config.yaml
model: "masked image model"
dataset: "simulated fluorescence microscopy of cells"
train_examples: 97500
image_size: 48
crop_scale_min: 0.8
horizontal_flip: true
color_jitter: 0.2
method: "mae"
mask_ratio: 0.6
loss: "mse"
encoder_arch: "vit"
encoder_norm: "rmsnorm"
encoder_norm_position: "pre"
encoder_activation: "gelu_tanh"
encoder_mlp_ratio: 4
encoder_head_dim: 48
encoder_fused_qkv: false
encoder_bias: "all"
encoder_qk_norm: false
encoder_layer_scale_init: 0.1
encoder_parallel_block: false
encoder_inner_norm: false
encoder_moe: "top_k"
encoder_drop_path: 0.1
encoder_num_experts: 32
encoder_moe_every: 2
encoder_expert_mlp_ratio: 0.5
encoder_experts_per_token: 2
encoder_shared_expert: false
encoder_patch_size: [8, 8]
encoder_layers: 8
encoder_width: 256
encoder_positions: "learned"
encoder_register_tokens: 2
decoder_width: 128
norm_pix_loss: false
decoder_layers: 3
residual_init: "scaled_by_depth"
optimizer: "soap"
beta2: 0.99
learning_rate: 0.0016
beta1: 0.95
shampoo_beta: 0.99
eps: 1e-08
precondition_frequency: 10
max_precond_dim: 1024
one_sided: false
adamw_lr_other_params: 0.0028
max_grad_norm: 1.0
max_steps: 5400
batch_size: 256
epochs: 14.2
lr_schedule: "step"
warmup_steps: 270
weight_decay: 0.3
adamw_weight_decay_other_params: 0
Rows from block 3 of the encoder of a small masked image model, named by matrix and row number. Rows with one number within an expert belong to one neuron, the router's apart. Each number is 128 + 32 x the weight over its row's rms, rounded and kept within 0 to 255. All counts start at 0. Numbers have three digits each.
After each expert's rows are labels from the 100 images, of 14848, where the router gives the expert most weight on average: "strongest on" is what is common among them. Only what is clearly more common there than usual is listed. The data: simulated fluorescence microscopy of cells. In brackets: how many of the 100.
# router: router (encoder.blocks.3.mlp.router.weight, 32x256, trained with AdamW), inputs 86-171
# up: expert up (encoder.blocks.3.mlp.up, 32x128x256), inputs 86-171
# down: expert down (encoder.blocks.3.mlp.down, 32x256x128, transposed), outputs 86-171

# expert 8
router.8:135107095133153106163165144125123154097088128156063124118124159135182163137166088155164106195108197166117151127119128150118113123079119086141169091153128139148099139173101114145160159099115111151136116138081096170103146117132137102065165113130132106116176150
up.0:075111115152144166130150111124090136125099123070167105164131117135179134093142100115207136116131121126106131104143123100103131133086031136120104107167130095149124135130140170150109085135108152139079098148141130155117171092138185113187132151132192103146201131
down.0:148056062130142105135119164092114107141159133105118159123137133125091121091109157164112147160088143125150164052151134093113161121069164123161138095091144175117147112125076108134091114099124176117150157139115117082089127195176098062179178192105073092105122112
up.1:109062112160106090075124170182131111125117138136151117094145103058225147149116152147129181108118196118139141138118087139075161146106096151171160144141148126123133147103100071112170176138128100157127184111095176130148084085167143098128151128151123160104124154
down.1:133066163132133154093158144191119184132100116173123161105156115080163117172151144167125127106128118134132118148174128153172090164122150138090146161103087140113107169122090097144066058146119118102110165082141156091142189148100133103095157102132113096149128172
up.2:141171144149131173134151150142144108176102142094092169142123175084133107125146184083144070077081137085116195084070146104137116114119154105108169070158047139112148137152122104114134086062129137095145060134078106133094127088137114152095126162132130126102212094
down.2:125156102127165102107052110106095114116144098085119137096141121137119155177101156135142188084125172126139111082127172121134097116132136146108106149099197104180154122164116160119089094132138101131136167091097161220130068144149146113068141119137063064112127159
up.3:122149117123096145111124148126098152150095154142084121182119087149163140136189207130149128094096141130083110130147180147108133106122098136110160115070170102184153196133137134080101169226120127114115119142091102098079118132153116130113079134123183195134157167
down.3:103191105065110110134113139139098163177123020084089108130143151128174213137100096091155179133125129151212093128106100115108089122107194127105125070115131175074094087122169163087150118180154140098126087115096148154108092110138102133086073086120117095124125090
up.4:126120146144138166096178171121136119107124173190181129151101133137087104145085127107148150130094159178089103110132124159099130109093080112154178131164171110157161154126163176109095107092142107137121126135117070163090108111144109122108125191078143111142158137
down.4:121134145152091118156121143119104162112113153115099163073145106046195155122177099170143087130099088092152179155136104110154103132125107115108108099199168136136104114163111119126123070115105136203132183133097156067075138196121099139130167147204148152114150079
up.5:096141173115175119107091127164149125140060130179071127169141104155154080149151138149105101139090088119103123088146146100166140123093084106105062187164140144083142117161131116103171112144174071115140075139122108103121163160096173163136156052151149188129134093
down.5:110084141158104139060149097128145159127160096107137167127148115130134143114171158097109183075180143133101153099097064098118118155115092139082131192088138148171111084107130165121074124108114136123116111131139085136216130139133130142092132186123114149123172114
up.6:123100092170124135114102150145097088141144137150161115116129140135159177145093139191165107164181189129059159132122138179112055091080095095087122102102117119119159120070128134073116182163092088148138141143118137111105182154149054112117138108128133160115152100
down.6:147185172083170088169108145106164159169132136158095139155094128097165128155110189088111103164081123139158136138149160164148123096031120157125124140138157149058122078138117127160161158146117084075153161102061173127098145118079182143083097186079117163075166166
up.7:192151128079119087145137129140096088122108143154122117158141096173100106106131185192141156138154136107130137089184069112113147156091099101080157067060131181164132087200103170151140182073116149139098164115168116132213170140125110071109162131157116115149111142
down.7:191108112113104102134171085138195133098125157167144133178132129112170103141186154103153090122175131109140105116139207128118075115106086174178108075195097146111142097129116115143114108139126189112178092123132095094187149068078116139117154131131127125151137126
strongest on: crowded (84); cells: ten or more (84); long thin cells (76)

# expert 0
router.0:107123121129115077142058115112187149091173104087118135185193163043084131124102120150070103141134158129117110101099145157149100117129115138130137182108120108111051088125136154130090161148171157124169102105140166161128165169115096210034113150148150097145117121
up.0:158144169108215116117052151144075117133116153134152081069136140145112127150122125156179129171188128088142079099120152180111186078182128148110148170117180109088099155145151129115110133131143113127128138074102209144134100117121176155119106164098157104120121111
down.0:178143177145104150212113077162132123135099154158091154140102137125170180131113098140113097110129139170081127116129110159144104152060204080195128113133172085111125119125181133140156140144153160143084166089113185103138103107138095073130079151138141131111076181
up.1:134108100149106150110098125106084105089122149106099107119128135175092110141104084140163114153165133207145166140109145110116148135122132104089059100151095155112123129138148191121152092082105152113100174169123140097131107161101143123139183159065127121125165215
down.1:183149188115099119060153102071129125103085043142134161120175070096117159088064099136122159117168151106149129092171122070100084120103164211108077189106119134094119095097129072071088120171135128174096116141115161123156167191139133168132106143105125111143112092
up.2:030092161135174128132121104161114120128149126138138166149127183167082095087089164141103102115099046129103096128142085131142084175133203117119171112147095179153155140090141106133186117112161142154134125088162155069116090184132135102103111178160098128081135145
down.2:134122118146094116100136159167098156159175139060086142141096068130138117148036115108148101154149143093135172189081149094116147123135095091213183170140189179175146116121101093125114161144111139155106104087217074173108153118194142096134120145067125137159121194
up.3:093143108142140110054138152164094179137116144112131100137132111191118110135106084081110116139165187098110098127099129141144100120146196173183128136096093116109143119147174156097156087161067156138120119105101126177037175161114190128152106060097174086121120140
down.3:117200121162073081094175146108107190107103064117146115120120137139144144131099198122133190158150122154094100123134128132068135127099142096101130143077130112180153129126102131094105090114124125105101084131114088117170137083178114094124063137096121127136102154
up.4:181145083128113127108182161122133150113183088143128109131080071114114112107101059110077091143118154174054103125125148084144076068143127132157183152106161128086079116186106119169120095162082137108153140166158155127113199141109117143103138065136154115162090100
down.4:098107094075174130132098188119119098131159169117129134101148125165093143121220136155119124107145137125096180118126109103192129151107155137087122146124126153141150118132124119112087152099113131095192139170119169129159155092149218150096150121110114130074154167
up.5:167114184123124143103115146154101165124123161070134119105142089128157140088114105097095113155215101144093127172087116098185107124104155130135136159127143078062088101134186167128159137073129122137080189181097154129176156126142145162115111140136103124126158167
down.5:108113197121147136132113109168165131083133135077132115148161071134146167177204092101115080131163148138107147140124125106106202198107152140163141142160139126123164117122136098078086121112112136091186139116116197117112127134113156099157085125154159106093120129
up.6:107107133108131118117152090174122128106156138151081167135096147156130110105115133088118126129074152046117087136117125109081134060108107149158141058099139132142099113163112159146137102126075119071147109142116112101178096141123154158119144146111145174147129078
down.6:149143073132119122128092159145141105091134096187124121078069060091144176132132118103139158093126153165216159136070129113127105097105180141179117064138131128109148057206138098096108106133124154168091127135129157165142139174098123111208150082102138164083114107
up.7:150079159133108131102130117127062169142121160151081123145183107124127150175134157112104180107154126159131140136142083092136167129118144115071128129126061148093146082169074095212152198201135086116172150157160137146071104064129170127087154140109093169154156167
down.7:121066169099138137117168045139144082157090153139115147084127124048128117097110104170146116110168073090140134104129163114120117174209120140119146116160127102056120098106225148066132168155100173119114155075115151130133150154151141159108157160158132094110106158
strongest on: dim (99); crowded (81); cells: ten or more (81); out of focus (72)

# expert 9
router.9:099072175106080111151110132175135117148134061170153151165143116126119085128129115169124124129176099110135126163147142091095124157129174043148150152144137145199140121125170134078194169133135044127117180108192122087135070153166094108179080111153164165135125157
up.0:088118129110029100108112173097148180148141172146101103139109167152098138161146126158091164156163185167154101113179135120103157116153122147128122089138138130159135102158108128153129190149105136075078114154106160102148116156130126110095182112110138128170174148
down.0:142115113107107132141180147101150087132122113104115132108131086139150137198100072132117081106074183120118102128121151040181177116099151113124154202139121152140107176070148112090142132108164157142182191095062112144092074193129084166077134141180119134062127116
up.1:139186128131147090065079184113120155140156119077123133096177152036046134074125134102136140144081126119095119122110142130128075189151131171125174087205160129096091124140127123120102186142114120143121130100164096074156164067126133160094109162127132081150097118
down.1:228105142163136085134102089101132113123126089133135119116161167104188111094177118118126102190114128129174120166146154169100118143106150123148115098139061115157091066143142070180191114108104071057115145131113134095171057089127117132141174122130070165153099122
up.2:132102079090113150142108041167115116129122122171083148154148077132129099112088056116173115156098186102126135086140066153118108103105095127096127101087158138126119074073109152088148113137094146145130149157170031081123149136122138120111142115186111178165131109
down.2:110147124102130197142152164156118108177140104148093125201080158135143099163103176099140081115105152124168160099172148149141085147162067089077118129109180116104140101137119123078115126167119138044140107148159110114096073137180109109150156132118121147110143115
up.3:117100063135121155095193096132130151121140160110085147139042093110156183125137112179158080077170141153124118158085128137098104113114137106160109109141139153114175109196185105115116080195109090107152150130096126111096099075157138131084095163125158127091145153
down.3:073160126064122127174109139192137149137140071102145142102158057130131103136096134175105161104127110129093166117141132076189151121138093172094112169128152158087150144115127130102071112137183198146076128140131127122109099122063144147148152140062084088137142099
up.4:094152147157152100125158112106113150149150163084118130168101065208078108109151116157165090121097180112096103142060181126165122111146108150208168123128113172147035146116093168108101122153129107128102134114137101136122137077113105096132101156108140123175065122
down.4:135164130124105129151131154151118113115108148081173151111101187127100195151112115079135127096167111151172196192148133171154110151104171095177143119155154118148126108106095135144074120190139111094145106107161101188142109146166144128169113096043171142116126105
up.5:145084133164142148092111161041168099209133161117147133117142136135131094124126139099144108174115121111123053113095171116068185146131146109169158112092123151109108082160131116128102107104131070155160153138134130109160182118143177113131144093135122118144077149
down.5:136088112100151128165117150100119150119153146107103138167089131153140032095111041149116129127149100139152112149152131127117132145143148120201101100159067104146118146136155117177191175115071105191134145056130115142139129078138183093094109150106153086150113167
up.6:189141113154158097140135090116156120117110120139113081133122201181167171174103118164163087116137151136074148150146079135105065192074134062167132078128142140193155065102173077102125118103148126095147128145124100134136099125119135117096086162154185160184142189
down.6:114163125081087100071105168131109135109066060160097130093099145181114104121110134132155144107148163069063133112115128118087062144128066191160101204133143152153119130111144151120039142152158196116122097125175101124113132077141171092130088121158130150091107094
up.7:077115148129186060093085189125055132165153113138132181096094131134122159159120120147110081078103133137133140138154125134104131174089092104104102135130081120109147175117139132104213158128166117130105132067104157116079186149130121130143156163130139152158102128
down.7:174125117139064091103140121139103090118114193111093119109111166102109120136085080117138135140056125171146131099166118152091097111094154152114054124135191166108122092138101184144119131109112163097082169172149154075095150119105180133120148174152122101144141130
strongest on: dim (100); yellow stain (98); crowded (71); cells: ten or more (71)

# expert 29
router.29:082123137101124162180105056168146126151138101142138153149050175132122096163108134151123164181079130056140167168148124100181171174103118123117090097142176126099111112157081142122161165154080125073135148071141078106121115122126097117087137170148178156109114158
up.0:159161167122083149179128113109133080113080140081125122127161146071159147147110152138167137160107124167107137090144075111175103148104160125075154092106137119122082147134176172103125168144113130155098126087124109173179172110150134118151103125103115083122092132
down.0:183098145150133108101102131100182106119097120096126131104061121091108139117115110136123140131127141128121146136230105130114111096095107122143186162218115169063093110138136080131168150168118201120081080191088127156152045155141185133098126159136131089166163096
up.1:135096205071170106172096097173063152089154138190128174086071127208143146183174163123172122178136106149107080111082122138085134090138128164203105164042087116116183136107165095173146116159140159147144073154097165130105089122105131086119132085128103171071107142
down.1:120196124144220130145105182199160111126141093159084144156175139149109129111056119100149203151126102053125078108106187111089163114154184149086188125129124139132097152133167115105172123078141125144115123171114106078133101143139065142162159119145093123194149104
up.2:113158135105136078180123087099126152124160167161113154123096100180062092131092123138124094142102130138118114161080113114211112110105134094124078159112091135201158169104148087113075107123180154107118128136163096118089052159115145166144094066102076063119165114
down.2:097152130155093125097180169209119141127108130116086115133123149097097095099145099120145087162118149123139158120138053164169115153100129045135152112121112158121160106107135118162123069135135098102175138132148110167087126129147096160213134182150131160109091114
up.3:099159119116176189107145071111116085116126095139166169162122093124182161079093089122090126106133125097113217118158136112125130131100173118117084027154148094124154173172147114121116131182173189125129142154159127183128147082125164126134131151179157148113107146
down.3:111142149088146134146129103128108073131123156108128104090124124143125184116140132141151060105113111169125099126170156114080179068103090038075116203100171147096152114141120142120105174067112135118122136147160158062132123113070096156073152109186138067150133141
up.4:120089121128115201250154100144112092114178176179121147119123118074083140144175110124110134103102114145094076171181098152096129143132124164161124079107070152116121113149099100149087110132129105135137111142134101119104140132150189115145061143083060095112152133
down.4:130102166128108135118132164142130167150108099135086110104114147115211129116124131070145161135103134128137056105165224117171158110149101200119195087160124072162131149170080183106095113160131177103081112106112107172182153186147052069127092163132114123124135196
up.5:069092113134158171131212121086140144148127100101104138121125183187167126094076114084100178079048027116135129126147160135147054132115101172089168105181140182090168130154130082185167107064170170127171123121160141106133194150139156072139072096115096073178136127
down.5:094078104104112157124124172130123120122107174135107124174147168108155109127146093108130093102150127171170067118142027060123144167088144050150092136137118097157125156127081074133104176129156193073086172119123119123204095148148144198129150143098172062173134131
up.6:163172046122156132153153157098105154163120137195091090199098181120128082099061088141145051169166151096103141114117128095112142111148057151159159133107103142137186095142140111127148116128148138135152093132174125107112171194078122111127147171124129061086158107
down.6:115124176100126130119131108069117127129108087095094128111164125149122157128149140137133078141116117115191137154104077177129143136183123152098109178107101118112175095132201128120135158131179128140146126116122191148096124127139134074071071086129136061061108109
up.7:134034116099105101084181121162196135142123112117151133160081064163162158151184095149233110092164165162173153154099064125132069199114102122121173100137100135107154101153113169111188135108135106124065140098197124115126106032102122084147081157141092104074145146
down.7:093120077126139148146113115152104129151158128132106096113134139121113088130161111089118120086107117145132082111141170200135133101151105230151116127099113115105093123108170137098066150165096097151070162126076108049088139152124111105157109122140163166212158131
strongest on: dim (93); yellow stain (65); crowded (57); cells: ten or more (57)

# expert 17
router.17:122121187137095113150148089136158142169162101093182120148129201169113117098115102106197095148147141120150128169125124096178129165074117090110115150172204110179125100163089124133186151098086073123118142149147125103138120125132165107179133121130101132129106103
up.0:149176147131101118133044150112174135143103100165100147184110137132149133068117162148097175084127128083096118138216083159136150102143150111120120174116055141175085110140121146120114110080156101134110098113123121113151059129120133091136059085154169057150109134
down.0:121122129080098144149140175093125096172150057137131147177098157156132092117127104132119131156133111103113107152131107147175135104114064163101145109098191028174107140117155146136155129154100184147146107148116087118141156146133157128139101131134153097168093170
up.1:189125089087133214175083145087201110116147153121124111157160099074144133127075147138104179092159108142139100092136123135081132159104117187096118155098110138074169159138150158151093150114138108100152165117115120089113159160137136188110116064161134094157153151
down.1:115173113106155154109104148160170114150139125131178117174108089157098079105137155093153131137126165125101171104186107067177124139153109072120097108124143109111148133162094106152074084124090078124130108097110067137106139090143125069095082164121108120130148139
up.2:170126110059126121194059118107109116162135135112114155126118127146104103163117103097032085089110079132157149125168191186164207138107117112140144163092138123154125168160105166149131161172179101172149117100123095086097117135155146100115123111134203102177113132
down.2:149128198131146086124158135133103179122098149157148109153220158120113178133122206182153123116120123097132071156173056129100081161110137123135141119115131117148128107140086154079090156093166191088155099124128073137163123152122177128066176139153104080100124156
up.3:146116117128202125182143155074152158069090140118124088123117167184091136146153127186133127125113108183089135102133110106117080152136090168127122061133191105121106117135182145137114115137118157123129160177136123157148128191118205179136089135126126108156144142
down.3:149119072158138116083084118099143126166098174112109109087157122049159158084102139163124141123147149133108095080090152111186167129121122132143109139077240098093122109181141191124037106078189084095118147120112111095110102067139051154113097162127138173118132091
up.4:105095117077146083167183117184116082143102114068134147130150075137138162140169075131152085177123114122174080119147120171092135160113141141117198092092162112121118118159171126165205130117103169112184100100164105082145151156119167085095198185126123095126133116
down.4:192120097127144121156163182143142091109131150143125152142104086095168156105129139138126162124139129125125138139134149120126129119083068127175178172156137067134136149150087116159142116123137079111119125179169137122133111175119085106071123097102143063157083134
up.5:124169131108169126118143104149132136126076180187120141109143112051173107119153155158163172138140173194132092152099190136108161139141120144154117129146107133109067152164183156170113065132148141090093138130130134073085130097147095089182156090113140082155152116
down.5:086067112128182111091150140123123141124153130095098145113152126139161137154111121085139042129166106134183100137133128112091071103128121105081129088203122177125116103080141172124140143153113156087164093156134103152101184142148103088088184162114087127067158161
up.6:134126139116135105112138153132133085188098161122120066164138114207153166143087185121107082052155130151137089082115127126105131125081104103115136090137105121133014137110113182170135100111084142151134153176132156111080106165134127102131170098163149120109185133
down.6:091101168090152145097105104075076119186144173089166121125127125105130126132166194133136159129106140130145113127143170092130085125093082046126118148178084127145176132113115076104108189089143081133151089170120162127092125130133118094152124094109061119151056198
up.7:125147128116091108109190100151154100116163099118147127075141172167103163123147091107094172183121124130165181070103161122148159144161107127119094123091137142084157124138122149171074144181145176146123120161155146092200099120121118138086130107075127161109130087
down.7:121139097097112152175141180210116125096166094128151137116122146124158160064134122071131145129109108127130063151102084078163097152137117147159135181116149087142131205165126137109095078115174106136124132127138175140073082149122145133077165128132074091158107124
strongest on: dim (84); out of focus (61); smooth cytoplasm (30)

# expert 12
router.12:155078088161134084130093146152143175086128202205121085125119113010085145078134118149162140152164137153101165101071155135053106134161129142163157125116112204106095087091153173188111109127104138079083136144178133117134148021103142119124107133130134120116117149
up.0:152079054106123116120147174115085131110129181160103079164141125074107085068112108176115161121148122145106153195116106111092116087152103158078126137144047142170142118130075126086124091160120084136128108139086143063178161098157126109098141099107150172066184118
down.0:113167113117111162213091160088143123099100075125111113149139124071082139084101070167131100114128191143063079109073150135122128156136148142168139134104107141087144115122099136170198145157099178112178139073147167179053153117116114171069085132110085127148110198
up.1:094168147102113161081125151131143124119099138135112123132146096147139109094102127177075137157161142171150137185084078067127102104178171074080157059066037162182061115155176091086059155140158131065152138093139172167135140191102154099120138074090115147141121114
down.1:127156100155140140146156112188140118129104139140114132144099095136122210093125102101140174132138115149160127082077160188178120130171146153098083148170153070117124067131072206101107100082136211133124163136174142118099105144160156155114125149147131142055147187
up.2:065114092186146121156069137141146145068073100131104054102087162132179114159112127110131188083107192152078137097039132092154171123142211112102115115118137089100126110147127174046107123146179094139091123142109125136134139108123111149064091173079093080074157158
down.2:152105102129109152161174141005137142096145159170129159172155106124176139124113117146124110108182093130161163080141121128124073119115148169090151136119149128113155185113133170123080174078128163176126152182148071172183097148132131191079149147106131211142096136
up.3:101153117136068120131117039110098138160075191212061135115116166182119156109024148117167137149151103134120126148096091116061109126194133132145130165118136138143120153149128121120087129144097114126165129155207118086078148159095140162169113127173120113148115050
down.3:115114067151143162129118135087148147144124099151083127165097118156164097118146140109129149139066209095127164069093100122117158134107169076102136167091127207087139105185107114081149081122101126087178150155136103128110096088172137140126174095149097151138151089
up.4:145175127117157086124156117126137107077096117123142175133149115121109130156074138078166158101125199158090114136090073144188143129144144185110083122191115090093125215110123115157127139112150109167114157077079161179078084098086130142089115102119135124082158145
down.4:147176116150087107111100174112148138133139117089148126123134143093101112151116092206110119117157167167164039127140104158115150166121109147117140126098134139204129111150160172193070125158148119101097171165102134105164113103111074146088096131126109169170116125
up.5:149161147156137122125152123134124113108151129156141117194150155132201122147089091171097124132092134126172131161165123117123106092107139118161126123151159089190145138067073119113165158138154193185146163129082106169117134111084100142137198110148100174201090144
down.5:123162131149125129139161153092109158149099095118074170134157108063170089148131000187125135127127113148078166118082080132110174124128112117132148155124094125111159131162112146151200110139103082130152158082100178088088122077079132106147163140140078075129128137
up.6:136144101133087133059116144156102181154125166103123134101117104138181160128115076114135147091156170152138162179072141145091099136135092161150101131087078164113201073128138092166118148158165149085128150055176133099156102162117061115103196141101084103063146115
down.6:163121145150126171106172068092077171114107132092139167120162126089137163106097119122143087127123182159126170133114104135139105123100061142059158152108094109136174152087153110125123103192120125129205109140116170160151163095109165146206142115097147161127127107
up.7:133140097138200150168089157085121133154126137126132124146105168124117137144142114109121118122128173147127175144148140114132155154130102155123116150117131113098145119137086146151079149072085151145088158116132196153170124129122166109137125084091166115098085134
down.7:084118149122104174104176170122121108104110120150105177133122176094154154114107175113121126042122120120121109141094071071191065157135121081161110103132155146100163107116176152161112138124194187134110137154177080142117081158108117131157109112139103163156131154
strongest on: crowded (74); cells: ten or more (74); yellow stain (69); ring around the nucleus (46)

# expert 3
router.3:128131170072116148138105101159156072157116069111135166118125117195108093133097134127140091166177122104083167168169134120157116166128107123089148180134149131123057127108113181106101147156114109120109104111124119130142153217164091108110094088187124109143078156
up.0:162107103124151119145071194147088123131135142161172119213122124165118161174155122153153146114211159183130131076102181119120108135097117120149089127146127113146145133109128161115095133119112155124149098131072131112115134074124082099176129128114117187179113149
down.0:152120135062137144178137088116120131116124146058110132157135156168122163132158107143144197093100106129117171085104130119115193109154125114096123157150128118122101109181119177144175087161098081118133169107172098122083079112117129175135130126105052125176159127
up.1:093112143126104083154186110159171115152150117141115145174130110200140187108134137094047067133109087157133143084138143158132096131183102053133144080093105132142130112123110108138100107117122088131184135185132121161092124106127123113079137134130075110095148132
down.1:054167123114170123204159157099121131155118147114125089113141139167160149129087085114139157117092104109104083147158166134100060119092099112077087114132130099144129142169138126194160095096124107126115164088103130096179076103168158135152091172115152060159128137
up.2:127086128146104170098114136021151135096162167131150081097150093106114119168128147132090127152157141125084142145195152173108188153147155172094160167152124155104107163105107099083105131161040110096162146135138103110087097132129151096144131092150104197166145185
down.2:103158107111145076109092147075129085166100055095107140158101127135093137163118121136113145100136091074142099171200163113130180136079148032133151111162070046136089129129133168128187135130156100146124112084119141152133101085131186119128079150116145127135118162
up.3:160155075131137195143110158120138131169187123083117161166146145061139149127103146127136139124117130090155126123160112140142111122119141076152088043117138148096165155153149173157177143102085157093184136167166146212059120178095152098166164111161102078177104088
down.3:075100100138142147197153138138128101135145120134111112159128134109097051082080077117119069150097116143144098113138120109185123095131102155199131147108112145075119136067138130123058166162160152129131124087152109126110159182114131144125097149106123181070076243
up.4:116116083132106126153123118183120110170149177160113090167145143092083127114079095113076105135166110119162149116158149128136149144146132133051127067123135181169151124118167119142133087143098130115122163169175035126161146147170176119127144081159133071174137091
down.4:108204123107163188082091180075109133162114145059159132101125142101139187092142120106099134163133169098188137180024178159085123087114084095133119137160138096158124123162133098101137086081110072150162108146135107125136150107088149103164098175112150146099107103
up.5:135171155135131131205055173134080133117112126173131125087174091194173149158117071134101185031143081197123121118140112162124147118036108155106148112139156189069101098141184076110131092139063129141141127092158153102194081086137092144063094126078138059131156124
down.5:113113170131129141139127149173147164101120135121106156127115151136153094134186116107126113138105124168120171139148134157082127179140150156161091191160122099128099123172148168156101125187100144153107189081195124175040133139117081110149149071203119147105131134
up.6:135182190160115134218157177132159128150187157080130131130120160155120149109170182122125110128096163103127205113129104138143122078081091167200084154128147127120058116133139147165171153101149173084167128122088167141149096158114154145116029095122195074144180134
down.6:131155170127150219119141111157099130109093135145147144142112103119132101166139187148139154153118103158047171137137143141113062171135105137098160186120176055188128166149122110140131062186107169140150118070127141060145153160087111142063154128128122145147091159
up.7:136113122104080132117159133139083171109111108142100170076114141098132086063074190073132158153106139148170157129124137134127194152160129145137142106092100123168110187084122144158136135102143075148075134123162138206071169150125125098115121097155132089118153103
down.7:111105192137116153062109098172149119130177149111115092163162100153159083130139100083114074104136080084142158106143114086109139136087193137155128129088094135089159174112181138072088127065159124163126150092160207163101155170149132140154158152082078118096140092
strongest on: dim (84); crowded (77); cells: ten or more (77); out of focus (75)

# expert 5
router.5:115171151156119115045152145115088167139135179130090100128122131092127167149122181084113145141102097154104121098103125160134116129115116135162076101140093173121152134087113089136137086118103068154170136142092122136121118136105181146132102105117157163157145061
up.0:090153158141101130111210105156103114162121114164102122164092135141180098162137146180080111119102155064084137146117144110106123085111128163151174096151106149160119151147152133124082161169143070103152069097127080126117114186119171144123147111092122141143164140
down.0:090100121139144159136165068147168114135163130083081123077125113096126091150174027124112090099112197117165082126082144164110152116137181147105102131088107124127111117108059127094145092133135100105109142142137112067129142135082113169101106109139139064128183101
up.1:121129097174198131147122098099137168148167167102104103102109154137138134114169089088159135147147149095118113162126160131093108101121139157183118041208083160163072169110102080138104084118108107095103123145153096150108137146131128128131097187157132164112123093
down.1:124117128103143178151156147175104153118130097066112150211116106146101106079118126164123091096105143067119157134130197133175159120136130168089112139135158117103144120135101067105065152120154153154071174150058156169068131085145159140109133113094158069107108140
up.2:122182132148112143097110096076105092126104146105095119118111100139144132155150130135068125150168161080128133118076103132149131136115191139098136100151168169133127187149122101186113140154154133159108101130083115122190145114125111135122083138068163124104147150
down.2:066148126105120158115113099151149093125152166162123161132111150152167108062167175126149121132174148099138190129112180152095118134199088180137188158154089123098117085071175075139091134127091165086105064128124097114131169176176225078168107104171149116151134150
up.3:169112066118174137161129159168156126099198153104154116128094133158126120125091107125128140159131095146058164077152132129071167138148099054112078136102182117098118098113096169161086097109091137184162108136152113088121165151101124124133199128127076068110122097
down.3:133123142091063116105128121137117149108112126151134161107117128134170183123091178138131123163177132062155095122138107089114131165127142131159108122125119104160179141155166143116119076140105146138092143170108127148177095133148074093175110183161132097120159090
up.4:082149093155196172168145115126122133141138104081183106101110152173192111165168113103132157104094155125123127124142166124107105087097073104109049115159114146090130107166204123137134099089076176089028127141133067083133135179106077132139055151115107114141120082
down.4:112092139132093168156109105145069137129103089153107152128103124166118137148152109121130092157134071125126139119149213141133171083115148173180184116131127115174087124095118098091150146157122085034124141108144112158133112114123121144081131179134129155100155147
up.5:089184075162109111109158099125195094119101147113195110114099069096138155140135115109134143101127147177146102111127120096125169119147159100144115150111115124130140196099101198161074116135120088169156149110075137096148103068110125116154122124135100068130107139
down.5:162116186140090107055125102119115099131190214118101134113117150157128131155165169138099168112146141139094151107086121170134139149146118161153186124165075100090090120122134035042150077141107150145114160185106127139170159145128106195075049149132148154124115162
up.6:120097137098191060141102131120145144094141176136133129110078117106121128115092097096107125099117097143150162166116172141130097113092147086200207091138114109103144077100122072063093140149126072151170177115099138092070114129127187172106160129154147181117144175
down.6:134137156151149111146071141158094115156070101109164151134158105069128191121155107134139169110155169160165111122099114117129156084110108104104071116160181086158074122097082192097062121133130151153074092112133152163148116124152100131123137140069135090071131093
up.7:075164145153143126122014127117101130114112083137116153056134126184090101090117148078129137179125121151180092168125156112159142148133136111117089120124105126108156143122100149120173112113101101114157154101115134084144170138150129120151206134105172111062077128
down.7:117128149059126180147102157127129146116095073125144128131111120093111075148135126204104139134137093101129159142122154145086141103163118178144162146088138131138115117176112110111062098148061089154160159135147114142111147157159136095141160053189137192139115079
strongest on: crowded (74); cells: ten or more (74); ring around the nucleus (64); yellow stain (59)